python train.py --translate=0.06 --init="trunc_normal_002" --learning_rate=0.0093 --weight_decay=0.09
Rows from block 6 of the fusion encoder of a small image-text matching model, named by matrix and row number. Rows with one number belong to one neuron. Each number is 128 + 32 x the weight over its row's rms, rounded and kept within 0 to 255. All counts start at 0.
After each neuron's rows are labels from the 100 texts, of 14848, where the neuron reaches its highest value: "tokens" is the input token at the peak. Only what is clearly more common there than usual is listed. The data: made-up waving flags.
# fc1: MLP up (fusion_encoder.blocks.6.mlp.fc1.weight, 512x128), inputs 64-127
# fc2: MLP down (fusion_encoder.blocks.6.mlp.fc2.weight, 128x512, transposed), outputs 64-127

fc1.63 [106 132 144 167 139 159 105 123  96 139 140 108  95 134 118 143 116 121 104 202 146 114 133  99 140 113 108 187 170  94 195 114 183 147 148 138 123  62 169 151 152 171 114 119 129 173 126  75 121 117 138 124 164 132  61 166 121 169 120 167 100 104  96 122]
fc2.63 [126 150 131 105 117 109 168 149 176 106 109 148 168 105 129 116 109 115 136  68  96 130 151 143 128 141 138  97  89 162 104 160  41 127  91 119 127 160  77 104 119  93 139 174 134  80 135 179 138 125 105 126  95 115 217  94 156 105 129  75 137 168 151 122]
tokens: "green"; "black"

fc1.295 [108 147  94 109 120 116 117  98  71  90 165 134 152 104 104 128 127 118 170 104 105 171  46 138  93 141  90 146 193 127 131 163 119 127 126  95  95 183 181 158  83 116  78 132 126 107 115 112 160 164 117 117 143 100  95 160 139 112 142 163 162 169 180 151]
fc2.295 [150 192 107  82 120 141 119 111 159  55 179 141 127 164 139 121 146 156 137 146 175 149 114 136 149 113 112 164 116 113 111 104 121  99 128 116 171 127 107 153 129 138 127  92  68  78 141 173 149 155  94 146 156 177 144 117 113 111  36 156 158  81 151 123]
tokens: "a"; "yellow"; "pink"; "with"

fc1.491 [155 152  88 130 193 173 122 179 108 110  99 125  65 142 134 141 109 121  88  82 128 116 161 120 137 192 127  96 134 122 112 112 133 151 109  93  94 143 100 130 126 100 148  86 158 110 113 142 162 141 166 200 137 172  76 153  94 118 131 182 131 109 115  82]
fc2.491 [104 130 175 133  61  90 145  64 166 119 156 151 197 108 124 107 141  96 178 157 128 139 104 122 117  65 125 156 122 132 154 134 125 129 150 122 131  99 154 137 147 148 102 136 122 131 120 124 137 114  97  91 140  95 204  94 169 155 128 105 112 147 127 148]
tokens: "a"; "and"; "green"; "quarters"

fc1.30 [ 37 167 113 150 146 129 119 109 124 114 113 184 165 132 122 129 138 196 140 193  79  65 152 104  94  95 138  95  67 145 127  53 126 138 167 114 156 111 122 122 189 112 111 125  99  87  93 148 101 145  95 103 142 134 120 129 176 159 181 169 155 139 153 108]
fc2.30 [202 111 137  85 100 144 137 133 162 126 160  83 106 108 120 139 127  67 123  68 184 178 117 148 164 142 110 116 162 120 143 204 110 130  87 134 108 155 147 167  91 149 155 145 122 133 134 133 137 120 126 173 168  91 117 114  85 133 108  88 107 112 123 179]
tokens: "pink"; "many"; "green"; "a"

fc1.453 [199 147 121 148 130 160 110 109 101 138 153 174  51 183 175 186 105 100 111  76  98 101 137 171  97 118 125 131 123 159 121 105 150 124  79  91 188  71 143 155  98 159 138 125 139 136 147 140 115 122 181 120 117 154 143 170 129 123  66 136 132 132 137 140]
fc2.453 [ 41 118 124 129 120 106 168 174 179 140 113  98 167  82  89  85 139 123 107 176 150 148 148  77 133 125 146 130 134 104 153 134  87 159 166 157  69 156  94  87 168 115 138 133 115 107  88 142 153 126  75 136 148 123 142  86 147 132 206 103 146 112 112 127]
tokens: "two"; "offset"; "bands"; "red"

fc1.492 [ 76 165  56 146 156 186 140 134 139 124 146 122 104 165 142 109  88 125  88 129 106 140 126 144 120 123 118 174 103 160 130 102 160 114  95  39 115 110  85 125 124 138 134  62 144  76 144 144 112 201 147  70 145 131 149 207 160 146 173 156 159 145 171 123]
fc2.492 [162 132 205 108  91 100 136 147 130 145 119 131 138  94 104 173 144 148 137 101 153 116 152 106 153 133 131  77 170 114 175 157  57 128 126 193 152 125 173 141 112  98 151 195  90 140 102 130 158  93  76 186 165 131 118  64 105 143 109  93 132  92 111 153]
tokens: "bands"

fc1.11 [115 118 133 124  48  71 106  81 181 148 133 135 147  86 143 116 138 118 136 109 132 166 142 111 140 110 163 139 105 142 158 103  98 175 106  61 169 125 109 150 129  92 182  61 154 138 151 135 182 138 116 105  97 133 176 162 159 114 129 124 118 169 151  74]
fc2.11 [159 130 119 138 194 198 114 177  79 124 125 122  84 128 105 156 106 124 128 129 113 128 108 106 123 141  75  90 121 117 118 154 159  96 164 190 120 119 144 110  99 157 113 202  93 103 132 101  52 157 121 173 174 119  93 121  96 132 126 103 171  96 122 180]
tokens: "pink"; "yellow"; "green"; "bands"

fc1.370 [163 133 109 156 109  79 134 121 126 167 184 171 102 131 101 149 149 126 205 111 137  69 181  70 168  82 124 113 125 105 139  92  86 143  71 182 141 120 136 153 165 104 188 122  96 126 124 120 149 160 144 139 162 110  75 123 118 133 135 147  99 154 148  95]
fc2.370 [ 89 133 118 124 144 174 127 144 148  96  90 143 150 113 150 103 116 100  49 131 148 185 101 161  80 159 127 133 108 141 132 173 137 109 182  37  92 145 109 121 122 162 100 141 168 105 149 115  93 103 102 117 139 108 185 125 104 144 108 113 161 118 104 172]
tokens: "green"; "bands"; "triangle"; "orange"

fc1.445 [125 141 112 121 158  97 145  44 189 112 182 141  98 161 104 105 209 127 108 144  95 103 181 171 141 160 161 147 140 143 112 136  62 124 131 149 109 162 112 121 201 134  91 129  77 136 100 204 150 103 132 131 120 164 133 131 125 118 154 158 126 102  96 119]
fc2.445 [158 149 144 110 113 140 111 215  94 157  58 121 161  64 165 186  95 158 176 106 171 140  92 150 126 112 104 129 127 130 158 116 201 143 135 127 162 102 108 130  68 122 118 134 160 121 104  87  83 169 131 160 116  91 115  85 140 137 121 110 148 146 148 140]
tokens: "and"

fc1.265 [134 181 145 177 160 142 117 124 128 122 142 199  92 113 156 141  96 163 111  95 116 184 123  97 113 189 101 156 209 154 130 145 134 101 122  94 113 120 121 121 122  76 101  75  82 121  94 121 133 131 111 118 124 166 120  99 169  82 109  69 105 124 113 143]
fc2.265 [117  80 165 136 198 144 144 103 156 100 156  93 146 177 167 106 186 114 140 139  94 158 142 146 162  99 142 190 125 143 178 136 121 160 157 109  79 129 159 126 120 175 177 133 118 141 139  98  70  66  72 135  42 110 120 112  79 134 107 127 161 159 174 136]
tokens: "bands"; "three"; "yellow"; "blue"

fc1.323 [187 110 170 127 178 147 154  85 179 113 174 134 131 149 101 166 110 119 126 128  95  92 137 152  90 124 102  61 187 184 154 191 135 145 111 117 154 122 153  88 147  94  71 147 100  91 145 167  90 147 130 130 100 143 135 128 105 126 101 109 129  98 129 149]
fc2.323 [ 76 151  97 142 111  90 105 165 105 130  69 149 143 108 134 100 132 104  99 117 166 128 136  96 135 145 165 208  57  69 107  96 124 127 151 129  83 138  77 178  75 133 132 145 148 128 123 109 175 119 144 103 142 113 129 129 150 121 137 140 154 146  84  93]
tokens: "pink"; "white"; "grey"

fc1.131 [106 170 132 135 113 107 125  90 162 107 124 188 120 109 139 152 174 137 119 109  87 186 164 120 168 113  89 145  89 131 172 177  45 186 173 161 118 125 149 125 156 157 139 100 129 147 105 125 189 135 138 141 157 149 108 136 116 165 132 128  18  95 115 101]
fc2.131 [133 105 105 127 173 142 133 199 132 143 126  77 133 108 110 113  97 127 121 149 161  83 107 148  94 159 146 112 152 151  90  90 186  90 101  97 165 143 112 133 107 106 113 177 109  84 120 170  69 164  89 125 100 115 132 134 159  96 141 128 220 167 141 136]
tokens: "green"; "two"; "triangle"; "bands"

fc1.72 [121  86 121 131  53 152 167 139  97 114 140  92 119  97 127 122 150 144 140 117  93 124 108  76 122 149 121 158 202 116  97 175 153 142 159 134  70 105  93 115  92 139  86 165 189  84 109 133 163 117  97 125 164 101 146 128 125 167 152 184 139 130 137  70]
fc2.72 [119 140 131  83 164  89  71 143 122 189 127 163 133 133 106 146 103 108 128 144 116 143 150 159 129 107  86  80  71 130 172 119 109 109 117 121 175  81 176 167 173 115 173 112  80 162 164 102  71 156 151 149 107 131 119 125 149 104 131  95 111 112 148 166]
tokens: "bands"; "three"; "triangle"

fc1.32 [144 156 150 141  72 172 142 103 110 134 123 184 107 103 126 130 135 143 110 137 124 159  84 139 167 161 133 121 134 151 137  67  88 106  90 138  75  81 113 152 124 123 109 100 174 121  93 153 144 153 133 126 126 159 110 133 102 144 102 173 157  91 156 131]
fc2.32 [114  91  91 101 189 106 108 142 142 149 105  65 159 134 138 110 120 108 141 100 121 106 167  78  96  99 129 132  87 118 121 204 159 169 171 119 163 153 149 117 122 128 144 147 100 133 159 107 113 127 118 157 138  89 156 152 158 110 174  62  79 142 119 139]
tokens: "a"; "yellow"; "green"

fc1.148 [121 152  58 118 165 153 152 133 167 139 129 100 156 154 139  91  51 114 189 148 179 113  36 113 171 125  86 140  94 168 115 125 137  95 157  73 123  79 123 109 158 149 146  85 148 117  72  98 141  63 142 198 137 112 142 155  96 111 167 138 105 169 144  65]
fc2.148 [131 111 161 146 100  85 100 130  74 133 135 136 128 110 117 179 191 120  63 128  97 176 209 154  76 122 139 128 179 104 147 120  93 157 101 162 112 146 128 137  81 104 145 181 105 108 180 156 157 222 105  80 144 153 131 102 187 148 126 134 152  82 111 176]
tokens: "green"

fc1.338 [141  92 107 150  97 127 189 147 139  92 125 101 181 130 108 118 106 100 112  49 142 159 108 101 160  69  99 115  76 122 142 127  64 157 200 134  96 164 157 144 172  94 153 137 166  97 165 180 106 150 182 141 118  83 174 105  66 153 144 134 104 100 132 128]
fc2.338 [142 147 128  96 170 145  57 109  87 171 176 152  60 149 154 134 115 162 120 196 143 130 131 136 110 157 150 110 166 118 146 134 215 101  54 148 144  94 147  97  86 143 122  98  80 160 108  63 142 132  73 109 167 155  68 156 177  98 121 125 169 153 140 122]
tokens: "bands"; "triangle"; "three"

fc1.463 [133 171 144 162 116 164 169 100 160  95 102 163 139 146  93 111 113  95 102 157 141 116  76 100 128 141 194  42 162 154  98 134 190  75 172 146 152 166 166 140 101 120 166 134 161 119 164 122 109 136  98 100  70 113 171 117  59 118  98 172 104 141 140 135]
fc2.463 [129 107 115  85 132  92  88 132  98 152 147 103 138 131 178 111 108 164 174  89 125 117 180 140 137 124  79 213  77 103 134 116  88 179  86 124  99  93  89 122 130 139  90 106 134 148  91 124 156  90 188 150 180 156  86 144 194 131 156  78 164 108 114 136]
tokens: "red"; "quarters"; "upright"

fc1.225 [161 112 122 158 115 115  85  85 102 127 133 127 199 178 138  92 124 112 103 106 142 171 124 124  90 142  65 149 108 114  92 148 102 147 182 163  65 106 177 150 136 186 145 128 113  65 151 145 117 127 139  69 114 138 128 119 161 156 126 158 164 155 153 117]
fc2.225 [123 163 116  86 109 154 171 185 121 155 133 108  59 106 121 161 125 165 157 143 113 107 128 142 169 111 169  90 179 132 171 104 140 103  61 126 177 122 104  59 120  69 142 104 133 198 101 147 144 156 129 152 121 139 137 129  94 113 138 107 110 106 104 109]
tokens: "two"; "diagonal"; "vertical"; "at"

fc1.306 [ 62 107 120 120 162  94 114  97 143 145  98 132 170 167 117 174 163 182  82 142  82 104 132 116 119 123 114 185 121 120 101 168 121 127 127 102 111 136 104 104  51 163  62  99 179 102 128 195 108 157 103 155  94 101 163 146 120 152 114 120 158  96 142 102]
fc2.306 [199 151 137 137 102 138 144 163 123 107 163 108  74  96 123  97 124  87 164 130 153 187 132 150 143 137 126  73 154 120 151  78 110 120 120 160 135 135 152 162 205 103 171 162  73 140 115  99 149 106 133  68 126 157  77  96 134 106 165 140 136 161 100 148]
tokens: "and"; "band"; "three"; "horizontal"

fc1.460 [115 169 138 112  92 158 136 148 137 124 142 161 112 146 139 137 128 175 131 165 110  62 136 100 157 143 155 152 107 158 122 138 117  97 140 158 123 114  96  97  71  98  72 134 104 101 153 168 173 188 100  88 136 132 177  94 113 166 133 127  76  81 154 107]
fc2.460 [128  82  98 146 180  87 112  92 138 125 130 121 132 104 106  91 123  86 112 105 157 181 124 144  99 101 110 104 114  91 135 143 116 152 138  81 139 162 157 183 171 166 166 136 172 140 121  87 113  59 144 138 125 112  81 162 145 100 121 107 169 170  92 164]
tokens: "teal"; "purple"; "blue"; "cross"

fc1.175 [148  52 112 116 132  94 142 115  88 170 141  49 121 170 140  73 135  92 141 133 143 199 156 121  50 112 150 160 106  91 133  72 127 161 100 126 115 160 127 111 107 137 126 133 177 126 153 133 115 134 190 137 102 154 137 113 131 118 150 109 180 135 142 146]
fc2.175 [116 195 147 123 100 162 142 157 130 103 136 187 143  95 151 174 129 179  96  82 112  65 106 134 191 120 110  89 154 176 142 193 110  75 126 105 124  72 124 119 146 108 141 107  71 129  96 126 140 126  86 112 175  98 104 135 135 130 110 160  95 133 116  86]
tokens: "field"; "split"; "at"; "vertical"

fc1.241 [195 160 107 150 166 122 109 105 167 148 140 121  66 168 145 112 135 156 192 124 114 119 132 168  95 154 142  98 130 103 122 102 162 112 142  58 171 176 132 115  87 129 182 145 127  95  50 141 140 165  95 169 153 107 169 107  56  98 133  99 134 123 143 141]
fc2.241 [ 77  87 139 105  98 115 118 184 117 133 124 175 172 113 107 149 145 100  61 150 139 123 137  67 131  73 114 163 120 137 120 142 104 159 148 200 111  80  95 140 167 102  88  78 144 153 194 134 141  85 172  91 120 135  90 127 185 153 117 126 138 111 111 115]
tokens: "red"; "orange"; "with"

fc1.253 [156 153 143 162  88 151 147 193 164 102 152 139 142 191 134 119 105  89 192 102 164  77 114 119 132 173 132 119 111 119 148  94  91 126 152 177 114  92 136 130 134 139 164 135  57 125 147 119 160 160 117  83 141 133 102 112 133 113 166 109 111 130 115 117]
fc2.253 [113  91  90 127 184 111 115  79 116 126 121 146 138  84 107 116 171 130  49 160 123 180 131 113  99  67 119 158 111 133 130 180 149 116 120  67 130 176 116 118 125 134 121  96 195  96 145 121 106 116 121 141 132 100 182 133 118 134  82 150 134 150 131 107]
tokens: "two"; "orange"; "brown"

fc1.130 [136  87 134  85 100 126 130 148 112 140 134 131  72  98 119 134 126  63  92  66 163 212 123 122 111 143 139 117 177 158 165 111 119 161  84 162 106 151 112 135 175 136 113 116  75  91  80  94 139 176 167  89 144  79 148 138 141 123 132 156 121 127 121 122]
fc2.130 [142 173 114 173 144 133 125 118 104 139 117 137 159 163 143 136 118 173 197 184  98  71 122 132 142 124 124 156  86  95  77 128 155  95 171  81 138  74 161  97  85 133 167 157 165 164 166 141  84  92  97 177 108 166 122 126 108 143 128 116 128 128 151 151]
tokens: "flag"; "bands"

fc1.109 [154 146 157 116 159 126 135 151  71 123 124 156 131  87 114 103 103 181  97 165  59 151 160 114 108  69  63 125 115 170  84 170 111 135 181 168 127  64 179 154 132 136 113 140 111  52  47  95 137 125 114 112 138 181 108  70 115 169 143 143 112 110 136 104]
fc2.109 [107 112  97 143  82 142  99 103 169  95 149 127 138 215 120 127 120 108 163  96 183  75  98 165 150 175 187 127 112  91 125  97 153 130  74  86 103 179 108 112 107 116 143 140 160 179 169 167 156 116 153 147 133  85 152 204 125 132  83 132 106 138 110 153]
tokens: "green"; "black"

fc1.103 [132  95 129 131  85 103 146 164 141 106 125 108 118 123  97 112 131 116 123 120 144 133 117  90  98  86 175 105 136 154  89  98  58 151 124 146 111  93 131 135 188  91 148  88 145  91 117 132 144 125 147 137 156 140 129 137 139 173 167 163 124 167 169  85]
fc2.103 [159 133 100 105 167 162  81 116 102 155 156 141 131 118 112 159 140 122 145 149  94 156 128 123 150 125  70 124 100 105 177 190 199 113 141  99 150 118 130 110  61 158 149 148 102 115 168 118  73 207  83 184 160  92 133 121 125 103 119 113 117  91 125 143]
tokens: "bands"; "corner"; "diagonal"; "green"

fc1.150 [ 77 122  75 149 151  81  84 163 150 116 165 117 130 152 129  72 167 151 119 126 149 123 127 121 139  77 165 184  63 102 133  90 118 166  41 126 118 175  93 143  95 150 134  90 115 134 134 173 102  98 166 108 130  99 121 140 157 102 118 134 100 134 121 128]
fc2.150 [157 157 183 105 105 176 191  87 101 130  98 141 105 102 143 200  98  86 141 149 123 168 109 153 131 172  90  93 199 147 142 144 113  91 193 108 131  88 136 100 179 113 101 161 126 140 134  75 119 177  74 169 110 142 159  73  84 165 135 127 166 104 128 154]
tokens: "<end>"; "purple"; "blue"

fc1.149 [126 119 137 120  87 159 118 102 153 160 143 120 166 134 119  98  81 163 135 127  60 162 112  99 135 116 146 139 106 118 124  99  90  97 143 127 116 127 136 171  71 163  74  75 173 118 148 149 127  97 102 113  99 188 155 169 151 159 126 212 102 121 125 121]
fc2.149 [136 146 117 123 153 118 126 168  91 130 125 130  89 124 151 178 183  98 126 112 183 128 150 149 138 135 101  90 140 128 149 159 149 156  98 135 116 107 127  92 179  96 169 185  88 142 117 112 116 180 131 161 177  72 100  76  99 109 150  52 183 143 140 127]
tokens: "field"; "cross"; "bands"; "green"

fc1.185 [159  93 103 155 186 108 166 151 136 124 132 134 124 148 106  98  89  86  82 106 143 117 126 163  60 174 121 137 141  92  80 114 136 116 158 123 117 136 129  95 118 132 140 164 160 159 162 118 125 148 142 168  75 130 162 162 110 103 129 109 184 155 128 119]
fc2.185 [127 159 154  78  58 130  83 110 111 130 117 126 131 100 149 157 196 171 151 128  96 124 153  83 180  72 142 149  93 161 162 139 120 130 102 145 132 105  83 159 133 108 113  84 127 111 109 125 147 105 135  99 167 115 109  81 154 156 139 163  81  99 110 115]
tokens: "and"; "two"; "horizontal"; "three"

fc1.214 [ 95 182 148 143 152  88 106  87 180 144 160 162 135 119 113 129 157 107  92  69 105 152 165  88 144 151  82 146 157 116 139 199  71 104 191 145  76 101 176 134 160 102 139  94 128 121 117 145 172 211 128 162 134 157 138 151 107 144 140 166  99  87  82 144]
fc2.214 [182 114 111  99 133 166 137 185  88 135 110 131 105 115 119 137 119 175 178 184 128 114 104 184 107 110 156 140  89 133 126  76 188 155  90 135 194 145  76 131  82 107 101 153 118 145 136 125  85  69 104 101  81  86 118 108 158 131 121  80 175 171 144 110]
tokens: "two"

fc1.99 [158 143  90 104 103  67 141 104 163 155 119  83  84 174 149 128 180 136 145 108 130 134 130 152 117 131 138 163 115  86  96 173 124 138 141  78  73 136 135 115 120 186 104 163 117 166 128 100 151 114 169 115 139  77 131 100 134 171 123  61 144 118  99 129]
fc2.99 [ 98 125 177 139 148 156 128 179  79 144 114 118 135  79 134 158 100 125 116 145 112 138 148 117 135 128  88  81 177 166 170  84 123 120 120 204 176  83 114 119 147  92 160  92 125 114 134 158 106 144 106 121  96 194 121 121 143  78 159 163 122 124 161 120]
tokens: "orange"; "black"; "red"

fc1.54 [ 62 128 160 111 121 166 127 152  98 209 107 118 142  82 135  91 171  89 102 187 120 109 144 125 105 185  60 121 171 119 182 144 151 115  99 156 145 132 131 123 128 128  64 122  92  87 137 143 131 175 132 127 140 105 147 106 148 146 137 149 147 124 159 167]
fc2.54 [181 133 131 139 127  85 142  84 137  21 153 141 118 161 134 118  60 161 168  69 124 117  97 135 171  96 181 137  67 130  72 120 112 139 136  81 120 143 157 133 149 160 171 149 158 169 106 101 114  70 143 103 110 131 117 162 133 130 104 101  88 140 104 121]
tokens: "flag"; "black"

fc1.351 [112 119 131 138  81 123  76  88 118 113 190 149 119  82 193 106 105 147 138 107 157 119 120 161  99 119 133  97 197 141  98 128 109 140  69 162 129 113 161 140 133 151 104 126 106  87  93 171 113 166 125  55 132 145 103 140 149 122 112 181 194 133 157 166]
fc2.351 [158 151 104 145 179 146 187 164 122 147  68 148 153 170  67 129 168  88 132 151 120 144 122  70 144 117 128 173  93 110 174 135 146 131 180  90 110 156  86 114 117 112 154 112 156 166 145  94 150  87 129 189 109 114 182 118  79 139 126  85  75 139  99  65]
tokens: "<end>"; "and"

fc1.201 [131 111 128 168 117 180 111  45 103  96  99 130  91 135  92 154  95  77 195 120 149  57 141 129 166 220 120 104 150 170  97  57 114  75 125 136 131 140 105 100  97 109  75 171 152  79 118 179 112 106 158 144 156 180 124  67 112 107 167 104 139  85 140 162]
fc2.201 [144 177 176 117 127 151 161 122 109 131 122  87 126 154 166 114 127  65 122 161 153 126 146 138 114 161 135 141 120 137 156 116 115 134 173 145 148 127 112 120 170 130  53  50 162 129  89  45 122 138 134 118  82 117 150 147 125  93  91 129 126 119 114  22]
tokens: "a"; "teal"; "vertical"; "blue"

fc1.196 [141 143 152 131 106 146 148 187 156 156 118  88 227 170 129 108 142 116 196 108  98  63 120 101 172 136 117 118 152 159 185  99 136 122 148 114 110 108 136 113 193 129 143 121 123 154 103 141 113  73  65 151 136 118 102 125  61 105 152 179 112 125 117 127]
fc2.196 [ 96 112  91 145 161 103  87  73 111  88 152 186  52  96 111 134 112 121  45 158 158 210 142 139  68 124 137 150 102  64 123 159 121 136 115 134 139 163 107 152  84 102 102 159 148 103 165 109 154 191 178  87 113 133 168 115 166 138  82  94 148 129 125 147]
tokens: "orange"

fc1.221 [137 162  87 173 135  53 129 143 137 147 176 167 147 163 163 131 120 109 135 120 112 132 136 164 191 114 120  86 106  49 121 109 118 156 172 117 115 115 165 122 134 156 168 187  86  86  75  92 123 122 124 112 156  94 127 121  65 102 159 136 105  92 133 109]
fc2.221 [134  96 126  70 116 173 120 125 106 151  97  92 120 120 103 147 110 155  94 144 151 139 148  86  58 157 120 127 128 206 145 137 148  86  97 141 154 126 106 107 113  94 112  45 160 156 183 164 140 128 114 102 113 157 134 121 174 144 121  94 140 161 127 145]
tokens: "green"; "orange"

fc1.69 [138 154 125 138  93 109  75 129 165 158 137  67 148 156  62  85 125 167 129  60 196 113  80 116  83 123  71  94 176 156 144 122 144 112 215 140 144 168 118 173 138 147 120 160 110  62 121 107 141 172 124 105 123  84 168 123  79 138 134  93 111 167 167 115]
fc2.69 [137 141 137 117 144 162 162 135  98 100 146 222  90 136 183 149 159 105 145 195  86 139 138 143 177  87 157 179  99  87 111 122 113 154  48 132 132  94 134  62 125 109 140 107 141 188 133 120 136  83 137 146 137 164 121 111 166 138 113 181 150 100 104 123]
tokens: "and"; "<end>"; "orange"

fc1.179 [155 113 142 157  72 178 108 137 153 123 100 184 111 155  91 129 154 121 168 137  74 131 190 105 106 151 183 115 136 172 132  98  86 127 128 144  99 162  70 121 115 141 152  92 107 150 170 142 128 169 166 127  87 170 120 153 111 103  99 165 173 113 142 181]
fc2.179 [108 153 134  98 181  76 135 107 101 144 152 103 141 105 160 122  81 132  88  94 195 117  88 145 147  97  98 133  87  89 139 163 154 143 116 112 139  95 193 135 135 110 119 187 161 107  71  95 123  89 117 141 207  97 128 116 146 157 136  91 124 156 104 107]
tokens: "a"; "purple"; "teal"; "blue"

fc1.39 [ 97 119 154 145 111 160 119 132 132 124 147  80  55  90 120 116 181 173 123 134  73 141  97  75  20 171 124 177 126  87 134 130 169 105 142  81 125 165  92 104  66 157  86 122 153 134 151 140 174 150 141 124 130 122 164  80 137 151 129 111 193  99 101 111]
fc2.39 [131 136 147  89 137 112 112 121 107 145 109 155 162 157 155 145  60 126 154  94 130  95 165 156 227  91 117  79 102 162 128 139  90 166 107 202 148  64 166 159 163  94 149 150 105 126 105 102  87  99 125 150 141 129 106 169 154 120 137 114  82 140 167 168]
tokens: "<end>"; "orange"; "red"

fc1.77 [ 78 166 166 103 128 217 133  95 159 160 150 136 124 120 109 166 128 104 130 188 111 154 151 158 101 117 110  60 105 159 105  66 128 101 107 113  93 106 152 148 143 119 102 149 126  63 101 111 197 139  72 116 125 137 127 138 157 151 138 124 152 149 131 104]
fc2.77 [192  75  86 151 129  68 111 159 110  97 129 116 144 149 141 101 158 149 151  74 146 113  91 108 175 137 144 167 139  86 103 184 165 156 148 132 161 145 130  99 107 169 156 105 129 165 158 151  64 130 188 165 149 114 132 116  99 107  96 110 108 113 151 122]
tokens: "diagonal"; "quarters"; "orange"; "brown"

fc1.423 [122 180 131 170  77 188 179 100 162 112 119 147  87 178 108 144 124 132 119 150  92 160 183  80 122 113 137  70  44 152 101 143  67 127 157 153 102 125  99 116 125 122  80 135  91  67 129 135 144 156 129  84 170 101 140  82 147 206 103 155 116 116 115 122]
fc2.423 [155  82 118  79 188  84  76 144  83 153 160  95 151 103 143 116 109 132 128 108 184 105  77 161 135 123  91 146 190 109 144 135 191 150  92 133 155 126 204 106 127 163 187 100 160 176 138 120 102 106 122 190 136 165 101 169 121  84 173  94 137 159 178 128]
tokens: "diagonal"; "bands"; "quarters"; "border"

fc1.138 [158 159  87 124 157 139 127  72 140 111 152 150 145 144 121 123  75 131 143 111 101 192 120 107  88 114 102 140 108  72 119 109 133 176 158 179 118 146 187 143 121 145 118 189 100  48 157 137  97  72 176  79 157 165 134 108 177 169 141 137  65 176 165 119]
fc2.138 [121 115 139 105  88 151 137 196 105 157 101 100 118 135 147 144 181 128 118 133 148  82 136 144 187 148 132 100 162 197 123 133 146  64  89  76 107 116  74  77 160 154 135  60 169 203 110 142 130 186 108 154  99 104 105 126  62  98 134 127 195  96 102 108]
tokens: "two"; "diagonal"; "triangle"

fc1.119 [ 78 107 100 114  89 173 194 117  86  68 118 128  95 133 121 116 216 101 119 122 138  98  85  90 165 123  69 136 167 109  99 140 130 121 117 146 156 174  89 128  81 143 121 141  90  89 157 159 109 132 151 152 143 179 102 104 121  83 133 149 155 149 157  86]
fc2.119 [163 125 140 103 178  90  60 127 136 176 165 103 139 172 167 132  75 141 147 138 115 168 161 157 126 114 175 105  76 146 139 113 153 129 112 121 110  73 177 128 181 108 128  87 140 172 113  79 145 147  84 145 114  74 128 169 158 133 160 124  90 119 120 163]
tokens: "teal"; "blue"; "a"; "purple"

fc1.393 [137  98 117 113 131 152 156 170 100 154 118 136 133  99 161 110 125 126 193 145 112 117 162 122 196 165 133 136  89 155 169 120  86 132  77 163 149  38  95 140 123 129 108 120  90  91  97 175 129 124 185 108 161 131 131 102 106 100 138 110 124  87 186 154]
fc2.393 [115 141 103 168 145  97 113  94 135 102 137 164 142 172  87 130 134 116  33 101 175 114  89 142  59  87 135 134 165  88 105 147 145 108 161  80 105 227 163 129 115 143 143 145 153 152 147  88 147 120 106 113 140 133 130 165 124 162 113 152 127 160  89 122]
tokens: "teal"; "purple"; "with"; "green"

fc1.409 [163 112 133  99  51  77 150 186 125 122 108  98 139 109 100 118  90 171 158 102 156 153  89 120 108  88 102 178 183 156 106  73 114 152 157 173 116 127  98 150 133 161 167 142  76 162  97 106 139 128 172 115 126 161  79  69 157 170 114  80 142 163 103 116]
fc2.409 [131 153 144 124 198 190 108  62 130 121 133 129 122 177 151 128 160  61 112 131  98 109 140 114 162 150 133  89  61 103 145 173 151 107 109  95 133 121 177  98 116  82 123 137 170 113 168 119 111 168  65 172 169 107 206 182 105 109 131 174  86 123 159 122]
tokens: "green"; "with"; "bands"

fc1.173 [106 170  94 181 149 147  98 142 121 147 110 136 153 156  91 103 122 160 167 179 137 118 154  88 168 117 104 114  91 165 140 107 132 115 151 134  82 115 120  91 170 160 125 102 155  91  91 141 112 175  72 150 129 108 165 181 100 127 191 155 149 158 123  58]
fc2.173 [131 103 119  82  60 100 130 117 129 107 178 167 130 106 120 152 133 117  73  96 153 143 114 163  77 124 132 141 165  83 141 142  98 138  97 113 144 128 144 188  84  58 146 157  86 121 142 137 176  83 186 110 182 134 104  90 145 137  52 119 151  82 131 214]
tokens: "orange"; "pink"; "green"; "white"